Weights of a small class-conditioned image diffusion model: activation quick_gelu, layers 6.
Rows from block 2 of a small class-conditioned image diffusion model, named by matrix and row number. Rows with one number belong to one neuron. Each number is 500 + 50 x the weight over its row's rms, rounded and kept within 0 to 999. All counts start at 0. Numbers have three digits each.
After each neuron's rows are labels from the 100 images, of 14848 (inputs lightly noised), where the neuron reaches its highest value: "responds to" is what is common among them; "patch colour" is the nearest of a few named colours to the mean colour under the peak. Only what is clearly more common there than usual is listed. The data: short English words printed on busy colour backdrops. In brackets: how many of the 100, against the usual share in percent.
# fc1: MLP up (model.blocks.2.mlp.fc1.weight, 480x160), inputs 0-159
# fc2: MLP down (model.blocks.2.mlp.fc2.weight, 160x480, transposed), outputs 0-159

fc1.393:537466550487503510407493569622462377465441463470474484531521564513409432519485528461477411498520533426575492451544474540525480507488493563519473501493436515494560531439439482500469510523446481491498531456464446443473485496541514436548448490466542571552424424574516545562535480487527419545475562608592513480613578542479502407491560605435475525595554415449541494530425496627426467539555621527565443494599501485443539478494527504539421485545514549512542454496517517475556451531466528
fc2.393:513579424561552465475461472500549519529481471437487512382468529484524567512536554443486467442587534562412557487506581507534519509583438478585603428490448454451458505383496493460470451446431507593511507563470527555458547421534408474491565421476411564462553519484560509485421514541418508479526469469446510492458536588470452566468526573521480512492485483596510478554556625412482545421519562435506543507500544437481427522574525586471492486516485494466512519411448456543521422463473426
responds to: black ink (51 vs 8.4)
patch colour: grey (58 vs 20.8)

fc1.135:507393510464545553471539546567587567523504504462561477549533477558497602531476547552550489555436529519400563572476447582536457558496538486448612449485538470581472539480427527518485456555438437452545497556428539527490497547474511525409387560549476453518515477459552605439473453594445449514521559561482474490536513492504408563488540547552553577487562522463493562475490521510471510485501548478449572466414470507456590512416486552559480599491486574378474501503471601506525405506461493
fc2.135:476505467479479433439333559464578541470448618441609531517389426482563510469504563513475439438519564474427484521513486565499509514471607505512526406492549520487479493494459582554457528542517555445503494602463563548483469522512452577519508563486490482457543438504453478558465497498554457465545399458439613519473456452518505574557590568523616524508475527540542500563553533473514476481450431495454477492503498412542537495521444467466439415460633444474523502522424504486491495502553439
responds to: black ink (40 vs 8.4)
patch colour: grey (47 vs 20.8)

fc1.146:481495445515515429539461497571623549496479526491480476542469454438473466429514424601387495531546500538499447543525582457481485499541483479452493461502449497355521481507427463610455464466422480529490552467493487581454471521478525439530586466471479423461477426444549461451565539521449486524514564486456530467576452501372448401542438457494499357533489480484507487396457507522499559495512468532409476426563401496504538504445437401540534389511510469520545461492514488486470483610515535
fc2.146:526494440526468462485483561473638418491551529478436574525490570487565475506494493558596537530471485522525488441580372516371520445525448567513520376532502473496518447482502416473508507570597474540534519476561412449472572498527560510420586362579418468534536477471464639477559555573420475539558533545500471462506545437531540413520560432510461497488534453502444523544474512503421510479474457474483496556513500527514513505524478510433504478488516530372472470495492464578513481416540502
responds to: blue ink (79 vs 8.3); bold (72 vs 45.7)
patch colour: grey (67 vs 20.8)

fc1.33:574555477566559588521459483588459532468519438546495483487550529517482506428504588417487559493558521485544565544523536501517482570479400528590511471486466493460557465529583445475592497414500479535531421501467483496468499517518508507566520574549513447506524563491472568521512493476485518478598611455562479565518489500509556552528457548565440532500434504502606510525566495527531440594541435485514510450578538626551535613511503553570519509425395555421477450457511566548647475569480562
fc2.33:508498640515431451487604563543540544607504595562560530472470551499549542497507549500547463447584440456483512430557615477428506498448501521507538460498491526531492435473371512443598475474519575510469419508475562575503538581488470508526497451481504423524486481539501449552479477441485555502480550522547529454501455558454483618436526537576481403426538546510549486482545444574506505519516533549463468598552424500511486417522515468500584506515476581588514479453459441390422560440468500
responds to: pink ink (40 vs 8.1); white ink (28 vs 8.5)
patch colour: brown (79 vs 25)

fc1.474:524568399435465513633518500506429508559489478486496560542441489398448444566449423516412464486527467504477504483390667493439495445520448493456450385453408519529536506570476453565452491523505438520521556507466479422425505491570472531467537456410549502530504463491400528541582512506447460523583482544495558477546456462443433561585410497519494467472441513400579553441493525490525511456537556473528545499577502548449448497495446462459509456529636514451473444523491536527471489488514501
fc2.474:529441411478559489401630522475491421495575536471539481457462482489480480539475464563422551458510519507565513553480526516483535526415484461484488489606473465565489379508492509472469426494574531513552678513422493527543484608493450601506512427445426475518406553618526511514477426491524502430543464524550479552543514417493433530480486519485485519509456485472478494565505457461432520478528459522501543543485596535558583487539479509514539502496399586595501428481487486498535461498629439
responds to: orange ink (60 vs 8.9)
patch colour: brown (67 vs 25)

fc1.50:555391487533634567508516485496499447454491509643491485475495462507482484468386507536534497460557462624551618451507546506535425458532488525502514600525499518489443446513498449502530508510412468473488525491447563487389532500510561573568621488537554511485483479488521443460506557564451546474541450433557495524454597361516574519484514498511495491589480410513630556430497564479507469538429530495502458410497537535464490563445510496492448532512454505382517449526527538505497580523506512
fc2.50:412471470518625490474476505439533438495484610575535525525570455490476471513375511493528505437487491578614567453503469475486537467510479513480492503577531557433446425594498512478523497443453418467480539508490542487448545440484483584508476553414521523418533636496476490441588484485417494558535561427524495547541502402511549515476520582526506505519452483502489516490373558552507478521415527529507433393413551472502504509479476445481380592457461511431468508457596464449439543517510495
responds to: pink ink (63 vs 8.1); orange ink (37 vs 8.9)
patch colour: grey (56 vs 20.8)

fc1.253:460604479495484543508494545523499523469528521552569534498502475564493581454501583507515550511565563482509633543538539573536591482493436454531413562464503529479469479572527419555588478569518506488564530572590438479545505536425547545477487523420558520539611470525426475393556472477495489489577560460669557463513534523436500497532529475496531512594571532512578483485497601574580517524478504490554497409495536467543532637456511454529490484481481555502444474507584536472514466447513570
fc2.253:445441529539534484413514478510556560508474501495493478540637571547539479494416465520475568481480521448462393489434480423555500459470514470552474452488469555478490437500484480479454446452453449462460425486346566561404556485576420551523472493543466508442436616443495469539573494535525546580510509503450595501494553450480514574489491605455456598458478446532488421527511493486489516512485433507560456547529471561532529326483483537470582596550476501504515473502525401542479553541474497
responds to: orange ink (53 vs 8.9); pink ink (38 vs 8.1)
patch colour: brown (71 vs 25)

fc1.111:459444475565462495504502395504453480449481469443454500429539508474462560416467474462442489406330476420414513570551488470537489372458524456522508461487389476471582498474505400565450550496529479492494503494488388521505433512410429499493571548527530507521542625463502498487547495434510492420425447502434484465484505494460659543528468454470506457536523492472478525501432483552376502429452546519502543464526464586502486416465498559476461458462478526427476451469527487514504408452486528
fc2.111:462553489440517515535443399514511481417504449510492485447463544495484524493474457544486469432341560512474560581510498433517502387534529544500549527442510518472593495547470449497505415475509469508469500494576561481433477543457477519462494594535548506437578530576372462523571509505512448503515513502503500471579504492527625490527514484448452433533505523526514518530408486475434578452488488541553591503483586585413546472473600569481562457421483461535426595460417464534479612490551593
responds to: white ink (36 vs 8.5)
patch colour: grey (57 vs 20.8)

fc1.458:505500556529572517520598553504536512521570530470489544465607531511530561465562529481582494476462443497523573477562532436452461565387560599544567478555526505516478526450475574510577456520540549542505507492530546535520560547555485520473513572514545515503507535486697434541491505491525591549521532642416498538550504486558515625520520459565533498560527535534515547583506501551534588514538519650559528546490521514490541465539536559511545528579556554518543511572536499478527494597535530
fc2.458:531447512457596489536625506595442517393559557499651401544531546536504507404545529478448463561553510480518507468554495493449447509550449494526556498509504519497505458542543442533477539443537499473466492396564518530521587465539488445610459407382544529502491530554479491438460605601506575446522510477627492491515471606396525517484502427556480511502520514506584466466493494527460487525571507525458460503512458513563502463422501443550531451404507466600558437474448493497534495489495492
responds to: bold (97 vs 45.7); black ink (58 vs 8.4); brown ink (27 vs 8)
patch colour: grey (66 vs 20.8)

fc1.149:542571588521604521546489433520525407478614553502521485461422497461432451525510525526507525530484486523590533468534530455485551536479508586435553520583503453434472522577465503489632441571513539444491580530568431542497561516497548485490482512456499459506536430591467476440464523396510458596514493531435420561476496575529510483478589561489455470577502513533537512491433516476551458515505545476449544406411569534505531506456554523575487472433595444488504526505383619548559489583466536
fc2.149:478466473505483505472485534546491574539368439496397538589516499571612549507445478496530552518471499490351481544475513515576497509546527412562518514448510491554510376470477525475380527504503492487440484521457562503479521490539479470492561528637511506490444443385533502582496517575566595418505513551519560484556481461469502533544449421471538584472515465517476527517575500552428503482535469499541529611557413497467492517523443511434611484567484558524541536578552464487437529481574567
responds to: orange ink (63 vs 8.9); teal ink (31 vs 8.1)
patch colour: brown (63 vs 25)

fc1.277:450529488524505587491550508532441493535504493524557536468527498499410528552522572514521462536559468540510505393451435460506444502443500474483525437563513500507510524475442396423472446501520510431445472499473385578521487582415486465568499450519405473562511539476532555429544410562430571504462518539496468621403461543513490491546421441553470490494549367510425465421498550464526506527499447499539491498420473472529464457502560551522572547650456565460539443521441578568467390516475556
fc2.277:515564448546507457436545599477527545517483511518467584509473525500473477514411545479521470586468560513464463362543533423477359488476521561442488478540547388415534472553499464487438477528520500439431477502567510540480567488434592527449469537509497446549503509533428549488556475532476458487516489473400461504499516479525563510540427547550477544525489456488452457579550491422548601419505462549591566525496669485421496554502614586609479524441459441465481451516522487508492527471509530
responds to: black ink (44 vs 8.4)
patch colour: grey (60 vs 20.8)

fc1.262:473518560483395539541577577569476514480544539461527437473430597541574515610504543417553518571455522522481503561578516476508451549504450445596400505484472453504448557521554581502520460516434462484523511435485487522705443464475520522518539506467522518463528410435490526526525515555446489544532535547435455479492497514455435439479489561518498541576356544496518452505516545478422560552484475488536529498541468508522542464463457494438517464593505481560537599492595470531442420558552425
fc2.262:449558626511465520474438523497406551517552477511496447496461512497628451490536536412489609530516474487450513504493604494473495505529510488566558465466461474547572443483565437448522452500445502438559487457435575453589515552520528453399494367596483450545529379455561481524416484434557550479591429446504536562543507492381556455511503467500503531493512600576511456486482523479536447471481531502504466557589395481516500458504536511486541424604457464536585507481487492495548455459531483
responds to: green ink (36 vs 8.4); teal ink (33 vs 8.1)
patch colour: green (39 vs 1.5)

fc1.43:520360541500540523479525448564429452466534484481411507506469439567476445566516493501594494517409409557437520447506537549485528577474495508535476491500481449495477549478504439429545426513425503479459455497547433708513524412472492502608475444515479465511527558533517541552595584531501485438535483446433462541503418455481436409468501498523471559515506459486490442537438454553557570518629503469611472460572471514532520561525560515452540460450513438557480428522509454478552506507493436
fc2.43:454443514480473453428444417540463447454495435477475431539586544447551475547492483493492512463476497407573492457378522495422462444405475476617534500474556437610589470457490454552486470555529481475509465511501604525512443431546472555506488502426547462493460408485585547509414553460466553509563531504481503435542590574534499462477541514432420451549483555474474523457534582504495477524492639533564476426511486568542559497473416471551432468517432463529555511538532533485426375508467484
responds to: black ink (46 vs 8.4); white ink (26 vs 8.5)
patch colour: grey (48 vs 20.8)

fc1.117:557613560567481485464522451636463452414548504496515510506489531501495463485503533481515505569491531401428536492550563518475566473459537525501501491429512485527537523462465436451614451460547524501482463533500447560547530497456503496454495471489484473519517594528542537458499446423441545548491469574439465465471414558526508415450537529479495507525518499531462419573520507472493461507480531574427645499477504548491524427532603553615542492495601492619612439562389498568545534497443619
fc2.117:448444403514577616484449480447463439549435576507480516551480467514486599485493472505530510425448524550566474478503429515514473538523520485492528475481490489495442436503472566500384597453456487484452537505517582449428448491520489520555517566562513483511530472506461538541618561549538494456517583459552564554594556454500520554560492478493555546449431527494573547428477513586440494529518512369505399523467505470483497547505438498397493573485417565439442552508626449414444488561557442
responds to: white ink (87 vs 8.5)
patch colour: grey (58 vs 20.8)

fc1.196:419443472449502494504499459392468497547486576374445431512417472510486489435469492447548545485423476565372483489600568479441527506575473520515396483427445533497447524537484472430457474477517540511416482461521544477435494552482511456482420436467507457554461430462466515554445520458423477404471428524487417472544490464554531406487428512517523455545480516514531537493462456461514441418469440476550572406498578417506576426528522487406425441574449425555492468511522463451479433451439474
fc2.196:575437497518486542539556467623553520483494382591540500455622519423504458544486481533480440534545487437534464516428457446569448512394484499426500530591547514523565443457482498499521502531446455433570544468475448549537505424482461546464525458490516490575517539527534441387503468484550533606511489493477553491420504529460471512496556459473467609497511441456448414440510544466471533545521526540440396615452404579483383535449430483547584542424491535455510445499497513526466567496499492
responds to: blue ink (31 vs 8.3); red ink (30 vs 8.9)
patch colour: grey (48 vs 20.8)

fc1.401:480523503546592574550448495524487516569544472516530523568473555535559449472511502599543462534392408523504563497497592533543525527592493504564549542530451520529529478540482547445465556557553535492609540577450560459438520521536465545599512582542565602550513564499504542462560608431552546404516559501539539512508510509467485576520545457509491438537520588536468500458515442575515522575606552484451418428472522442545543497507493501548478468545467472457580444451601441439516552567527591
fc2.401:582407507459555600551489466496501473418542608568479493464515611512497473487472417427467432528455535554487509494481426543502516494542580489517516567539506542535480589543522500503542568505499442584518554541522472484495518424472455549586533552379532473502647541508611493378519565424502449449555569496499463519439543556561487466507452553517446411545489563458490535519446531583504558548390491458511428453490524444508522589517479474495477470454476429533533551431573463515532494552564492
responds to: orange ink (58 vs 8.9)
patch colour: brown (61 vs 25)

fc1.16:468449518467535481483471457484468514511449545522511450539519521558500482441498465555439525470514496606521551556473567497541391527485520462457503583534572472481443536431422533521483559430464557548386493427493401518384548561543400507580517547396525507502545526493419430511546531508547526409454512496444615590497555521461401507522518529475495486391474526518517563431411544505555542437567522504404440465485526566466503497479414420539423491531462524524589509506559542415440523563519507
fc2.16:542516620475403475513535549417540540539537469492419518457513570467564418547523592465587548498429544506530482507504438533418480470487445541575528428477505506562500406500535482452426462539581494563502482481516380456529531502561483482444527397536530547547510542522396522479554469539432523432552404536490454549503538459525549388512524484492564586411512437492479555543485512497421414456539533426527457580470571599486502555543538487429467509507487509453537497563536569542503511402574483
responds to: green ink (58 vs 8.4); teal ink (39 vs 8.1)
patch colour: grey (85 vs 20.8)

fc1.11:475521431471498514589428451528513520470522529605569515568531499456499506532569487577562502485543489440471486531500574519569443475521505495467493517528493506519480518447491408532535490602537503522423560486479487407448480518556512484560482467545603576562467514521479592506506529539574604542561580530640455628509470547539429492456512549473579497536538499442544556553425530490525432486497459434578555508443520570614453475518503446419629472494539557535523452530495584465476445609471528
fc2.11:553455493482439439413477546533491484426444449490528558373498525524452471530514491511502484501459508455523535552596505415449470555534358460508457618545489490542523465539448415525552471532450503567474563407459514453400529469468496555499433462526565558571473546437527587487419565602481528579487451417539557526560445514545466528453451555501609551550458605482438464568423454527530478504555496469544479507481541540521464452456532464484588450442546546451471578438506543474513485555499561
responds to: white ink (37 vs 8.5); pink ink (28 vs 8.1)
patch colour: brown (52 vs 25)

fc1.471:577455538495508474584516494496536559516536518492544491503414527446483460480526437439503475564426480474477499533482586493440537490552545517493601453532470502576493511573528524466517491538536533560510523435501486547608491509553502448610418487442403530438436557437437474405612480548423439505488485550508437512565397514431410509555514553545590453416613450471500516479503569462531568620559520452476559487538503557541612490474462515493434428536523538480557461525424538476590500448537492
fc2.471:470479490519567401553626490538508414489538555523483502397586454479442500518446529478525500478539549480432558468560514516542400556483480453403503498512508498512576475518472463544465482495506515450465577469572594452476509542426474565495419493510522442465533529493509432447448539600466582421537579584481598524526472372475484558524586473506479603515442574571500524464508545525557537549505525483552527494485530536435536520525509453492553400420555473564512482411632534512504502530427571
responds to: bold (97 vs 45.7); yellow ink (92 vs 8.2)
patch colour: brown (73 vs 25)

fc1.208:476593452559444457515422455512527446549504530510423489576537568459505454388479516538536448503492554505549466545491464562457493522416559420450499454549501433548469467453476521473580485480470427445477448593454486446510441541454494468511454466448454451532479510599516496458511469447577533475509420515534370553554563452432425496473406510532493583622462403452618551513460425429499506564525551472487542528459507501554451497516473378489474426456548482481476413510434461505502499451603481
fc2.208:549372424468523476502525526494444482469433580403596494369455420449496473511552528468431549495530517497509534529416483437523518529529477530523442517536559396500481455495558541442473467487591559441551540505463399610483582471481423517444528438471578464492479503459536486497485549468463542524562611522466564457547539570456519499532444538499438456541511566525450470564570498590507523497506483449476431472551450511398578476565550555525490523592493499527529591487464456536558560418541585
responds to: white ink (47 vs 8.5); the letter s (37 vs 16.3)
patch colour: brown (54 vs 25)

fc1.285:477444531416379428465452558552519498545455484479383417485385420409449482436482464513495489512478503429468460500407544399461474486468514440454532443505498515479479554515481439513470457444534528490533450424455491517559430474463486527640487421493471566438440412442488436495509482515398473511444482517528530460580485457421448457542512493453459537452453474509478480536457498474539504519466426417489527551440550472390429429472503498498601416392513461457523539439522504435477433434552494
fc2.285:446594486478487507489526531495496513542561442404432506448497494491531533496499454418523447514491585517426477507514535482502626529484443505565513576498396538316462513438467461479562537496471465487525488406554478547519400482477461509492452419463588508470475466492515511597516509508566498483484425479510399484496586576490494494528407427439466508493451516517542528479583424472482480560475482451532581580553495563459523474487619511529531583473441550453513492449636513436495404499522423
responds to: green ink (68 vs 8.4)
patch colour: green (46 vs 1.5)

fc1.184:557517481515583448525541564546510468456555509480457450551507484527508526543498545515550559583490529501567569556502572427585487562536559475657542554414535545430531523465490542488503397504556536519536440470430577572508540536475395419586528528590596443549545537524572481418472573462574514520477552488519464517479444509469487510512553588453481519495531544494557423533610446521448556466490540471446516448523514519504520427452557497560525443500613426480495570504559450593518529583520520
fc2.184:568548537522478588490454416518521491489515429521546421435470514461526533458551533541497464490378461449525402481560471644483567497498512498476505519516577512504519472506506405498523430557583488504418440509512411479501517580381404510420510474441410499503577542519486605479547485523397502502504476532594486513515543485478545443527447435498498501509565476494430529447434503464505484513415442460574541509556598540467548514542472628388392530500495520439558532464544491465515552498555510
responds to: white ink (49 vs 8.5); black ink (41 vs 8.4)
patch colour: grey (67 vs 20.8)

fc1.311:594516493505560524529516457511554545533541574536502505490463495459439461522503541532471499449468506481621553576554616554423538495502546611552537535507520536501525569532532584510586534543472606497560558450542522535564600538533535539456554597494536522436579487526537548482507469469477440559582519544501455665521447459585482488547514453437519525589568525412459493518522550487592534550546538469483536537561486510550561474554565504587447454504512515468535509486478616553532500541575579
fc2.311:501542516480492464463613481511528618433574508492472517452448478443450399437437472483477497469536536500552507497486573466426480440486454597470463490417491558519503521535484487532613405431475540503544540459414602536584541603508450550450455530415506524409568585526502428449442474466417535459609555501522483567515491445469414548547513506507425493543488547416514427492440526503533541509529480538548483505490494573540601379538535517549428445517480498478487387464553473490544474496533502
responds to: orange ink (59 vs 8.9); yellow ink (41 vs 8.2)
patch colour: brown (74 vs 25)

fc1.377:548596456483492414517497516501517459527478483487617434492413560569529509366479528481410499480485529533442500541570463494465527459500526526483539542418569524467492464449514570474555449514479437467427590589426510550574483465476460514485530502475526499504471553472463470540497549491537527532500529567503562436559525456493487533561509466422430530486439495580562540516495481513541520395464581512448421409547522499450526481578513535401442336356531555458530481436449481495439600557517538
fc2.377:445429555471509576456515534540454539458532506506451535561582478494507525535466441489542531597530494429469482415449552503485495543530424430459459473568488524491519535492493464539462595494450579478531478398572463432483483467593538581475514516514541429528494486512560489449543423463510548522507478448514453562421426494486500503461550515562545517527511489402413444461565508456475435544540405505497523586412583522553493497401409502620553570624525428523453406512608550472560435476475494
responds to: white ink (30 vs 8.5)
patch colour: grey (58 vs 20.8)

fc1.68:422534573516546565513535469529539521498484577502556539642384504515426548546492517504564467483397523477418504487448421493512534561490484428427465488482441487512532519428466469483471458479436495519460507522467426508462500497521554543541423488445465500422477514574527558418490522578432606524554457615520615559417501501535538504568594553445479479558611563518534437530503502462477505540548509461549494422522407522515414534439505457547592546506444500480486469492387565439461474543496454
fc2.68:497561516487451483541533486489528512472456530488575533630405509517495493423510594427417385467491564437414572515490471419530468512483538507507507435490519436443483520556439500583455560529471554481466518475453455526466512563495409556552483518501497463486478499468546454444456504485576518562514490477501550539507479432602532544549563522388445462486554460478534344494402545477448446517503499495491582495476456466461478532658448557536536418414475403483470516494502575433472559573504560
responds to: black ink (50 vs 8.4)
patch colour: grey (54 vs 20.8)

fc1.292:504566530454519551519438494501561458579481508509447582581485484508480541494498486498499566492448459474433516509519617493567534566533445507445512517469455416453500419548389424441502466574428611526499521548511414537409403546462493495428472498533521525536507393493515446450415541500572558468444477450437555436531556565509476524518490507520463509465477527513500580495545543591528473553583555489468502533520560492514583542431508482486470425609527608372441525540464558414488422529566474
fc2.292:514575498459470448526499592497456442499471427490363522476407465518642532436573485557528560477546478503590512507530558522488509459505530470562542532525489471560528430516551516483555608493506559494531430542458503499473579469468538451559561576465523492515502514478413484489512522467464569414463606556582493466481422490368516506526545442546504387420537556441458464426447507497489462522517436482502503524510468548481475519584436463553460450499472580500486510469392626422478505418511559
responds to: bold (77 vs 45.7); blue ink (54 vs 8.3); teal ink (46 vs 8.1)
patch colour: grey (62 vs 20.8)

fc1.382:431483551508530487490470526559550595551522609444529481555528495508580540529509517560547480431464633490513657488481527511531494545597550513568571512462559391468515602494497541464488514593566447464494565507458543579509490518526445562610486480473515541581479500556461489527511598537537522578484509472494505459578577602571480511527552524512500447567587474398582494476533556504466520514505606552498532478501542557555607574529540532508492495496508471520484527507525570523470502576411541
fc2.382:455412366466524474489420490457640542627500601430549472574465512477506479497496580492481482456541554460567590525473476435421516454513627506569521556438510473547463565414437529565496521567506498466461427484478554420513471446489476553523494551464587501553438489569489496459472565441597430521453481406482509470497525520576529556534564524567519471456483494485538557503635501434457466492414508541537425474518476457472571494585460443498456497432483453490520501429499481500485489486498537
responds to: pink ink (48 vs 8.1)
patch colour: grey (47 vs 20.8)

fc1.421:474525504497460447557551573470540605546473515518549454489571449574573510564575470565480509485464474445532523543492541483506526519570452402554492497564580525490491547506499576499527531501399495496445481460494504512492537509505505547473485563432513542560536539441554519503574546521516496558535642548539605561564528463576521511548439475537507592541535527510570549571521490603503578455528488589506488499532571457569579508643540527513591546575508495535431580559633461577479494545506567
fc2.421:515544555411477430504487452541464657494492494450496549529363555537476589344508463561502523498488515553463531609472563434484485441458517484534464515528470578622529542448505461430514433538507540557511557443468492476553452619491456571459487472576497530519544446495478469472458521506566529502475486478545425480495529517551483567406412462469412569535468464440499520533509505484511493540531518499586523513562496503437542622448507494427491440500435540432464501553489361498524481546531494
responds to: green ink (82 vs 8.4)
patch colour: green (59 vs 1.5)

fc1.27:462397562446481454464539552510465427413425485494449506503492452509454516513485499433503373491472475514422471443509508537405501471492420482530483421507409530415454489482446497474516514481532543427469492467461369539487413391589424462533493558470487501553428449525528550522434443505451450457509515539516478470509506477472459430372473453453468523573502464461496471478448474501482442532531521458573436427596444549434533450458517499485382482533536495561532422446557538422546446625428467
fc2.27:491508508519526454485477428478497526604578531454464460462563517438429435482485406409517567447561414484526514437547540466421534505492465410544496579461493506493515499451535496509368513461533568624487541475500506450516558455506628488507534413442449517463526514460585466472400544421550555551450486442444396520440483498428384512563526565550432519560454534589531459577517519460492510501554524547547512507586582473503461509569433550487469498564502504470508484527570472505460446403476505
responds to: black ink (37 vs 8.4)
patch colour: grey (50 vs 20.8)

fc1.213:493557506492491633604569496546498553502563623564438461451476554421465501543501526544453484524548532507519557519563633577589555545582538504441454512535495471381515497603483568456464555530526520604538558468469487600531523470562504497520476570516419480500487540492419549508525609436491483394487514528481486522581532527454465475573501481470444455496559486507555556558437473585518572506603524487538508451569461514509530474501635493444547489567545513491502492555520473484570507489479514
fc2.213:570574492582522535568604489467540530478549513564460559459412429496396401454450415404431520555420439555433487535527494463487559551508446518390495486490461538469445539499511495537513514424447438501506493473470486452575520578426533508454507410553470542508568463474530393501494446434494522379518488527486497604474442486396538532546400454537566487507384459528482492526522454544507569478444474581497508509496513473503522576524539522499505455455538509600551459488569493473510591553550441
responds to: orange ink (38 vs 8.9); yellow ink (33 vs 8.2); blue ink (29 vs 8.3)
patch colour: brown (57 vs 25)

fc1.367:561490470573427544569474595382502646485458502503561624556497482478499461400503421456411525521519514476560469517485636573511528560475489522529422538544479540572544472542484573559427514542541550511509544547550518565510456509549431470512601532454520508482543512501542456487590487504435469505623482527480518535542513541473416523611524492544460511509509494526605579451520543460469564555515527536449497519525461535494506395549531471502521560556553525488456372507488555536436467441528496
fc2.367:504501633537599472547587479537526465525498444480468439393487419535491486478459481413488526454461592481520552572400459451475435445495476512468512432475464558587525443515535551531500490477477514562534606452471455510603438595504493486471505549390432471504539468460550478561561483412478406407617530554538445455574523457523489494495522482554432471495433470493513525456543486467459426584475487427477512469555512458573498488444500464548465471557498467468464479543545483485511667451492451
responds to: blue ink (69 vs 8.3)
patch colour: grey (74 vs 20.8)

fc1.340:545424503529528530553478425494480489502507674454453410563499415381497489450519474471483482512503479462573531488474482473490495454414536510526545367630453473514500462488382421490474526501482521486458514483510435525535528449621509505422533527515471481518546482452489507415380547423541540563576477563551453492506484504467481498457562501598496578499520492495553487499584455481454490477473543512542485509547441462465476416498601513468445497417589503559525517534407447508420431466494596
fc2.340:476589529490444464429517536534502473517479338516501575453528613602503548546527548545505508477464525516431449465487542520461519506505454549422458613388515488444512467494584552510617410474534479496488458549500541521508460515381503472552483510499592535480484549485550489580624419535450457418439564564481528493495501469534605533504427517432514433498483528529487498467362521506537501479509462460464526472454577564518498521521441490509520503612427459458449523476527548558563543566538462
responds to: white ink (36 vs 8.5)
patch colour: grey (58 vs 20.8)

fc1.334:525439492441595559545460540579527459584489548489508512520487451625484495367511552503463524511586505567594584461484614518437412500479483562504565524554533553471530517521467601467477550550491497426485505542454522522413598532571532430582592544487577585577536520489506472436560475541554598417472437448584495417462507470485406441533528517504449480536463522461498605523499480510484547486530524449460513493443506514557511596475546541479510538535489489471541547489614539476556526494502504
fc2.334:440561553569405541437538505500484568537491519605524485485422551492603528546538501453548547434372494406473413543527552600523543576411442553434483490541537435488543523421475483512467394561525492499586478489463478421429539491489460514478442449489409471501442423436545447551497564534443574540525471495540504514529460479537579481528489525413531494520548550526542533444484503495563488465489506461556544585517414534469544507473454569412482579421528580520495491548498546522617518438552498
responds to: green ink (32 vs 8.4); teal ink (27 vs 8.1); pink ink (25 vs 8.1)
patch colour: grey (67 vs 20.8)

fc1.55:523493460458450539524512517446522525532448522540510563553545561508511439448497528418415458511484537533511464466425627570557534404546508498522488471568466478537525550570414534542551432483535575536540548425500576474499500579492501512405514420496454643513499544544442505561542516545502534550571609560547444525578506442473437481646482465659530462526472448496552491429566563472463504496558523423509505464545480515566476522470482431477548431514583545510534491574540570484553492532495463
fc2.55:531512447482516428506602542492503565422434514502471504431530540456494510424473462503524403497502563462515564597430509455449545488523372512430504495378452486482495475480524506541505471605455503507620581480422538423510536514461472501551593534479489544434496505560585478562398461551396472422613560461449481571487375553503441422529529475483537542419435470552469494558486494573585459440532520495518508542513515515572544424479537519464504479471493523565481469591547537498479476567504506
responds to: orange ink (54 vs 8.9); yellow ink (31 vs 8.2)
patch colour: brown (73 vs 25)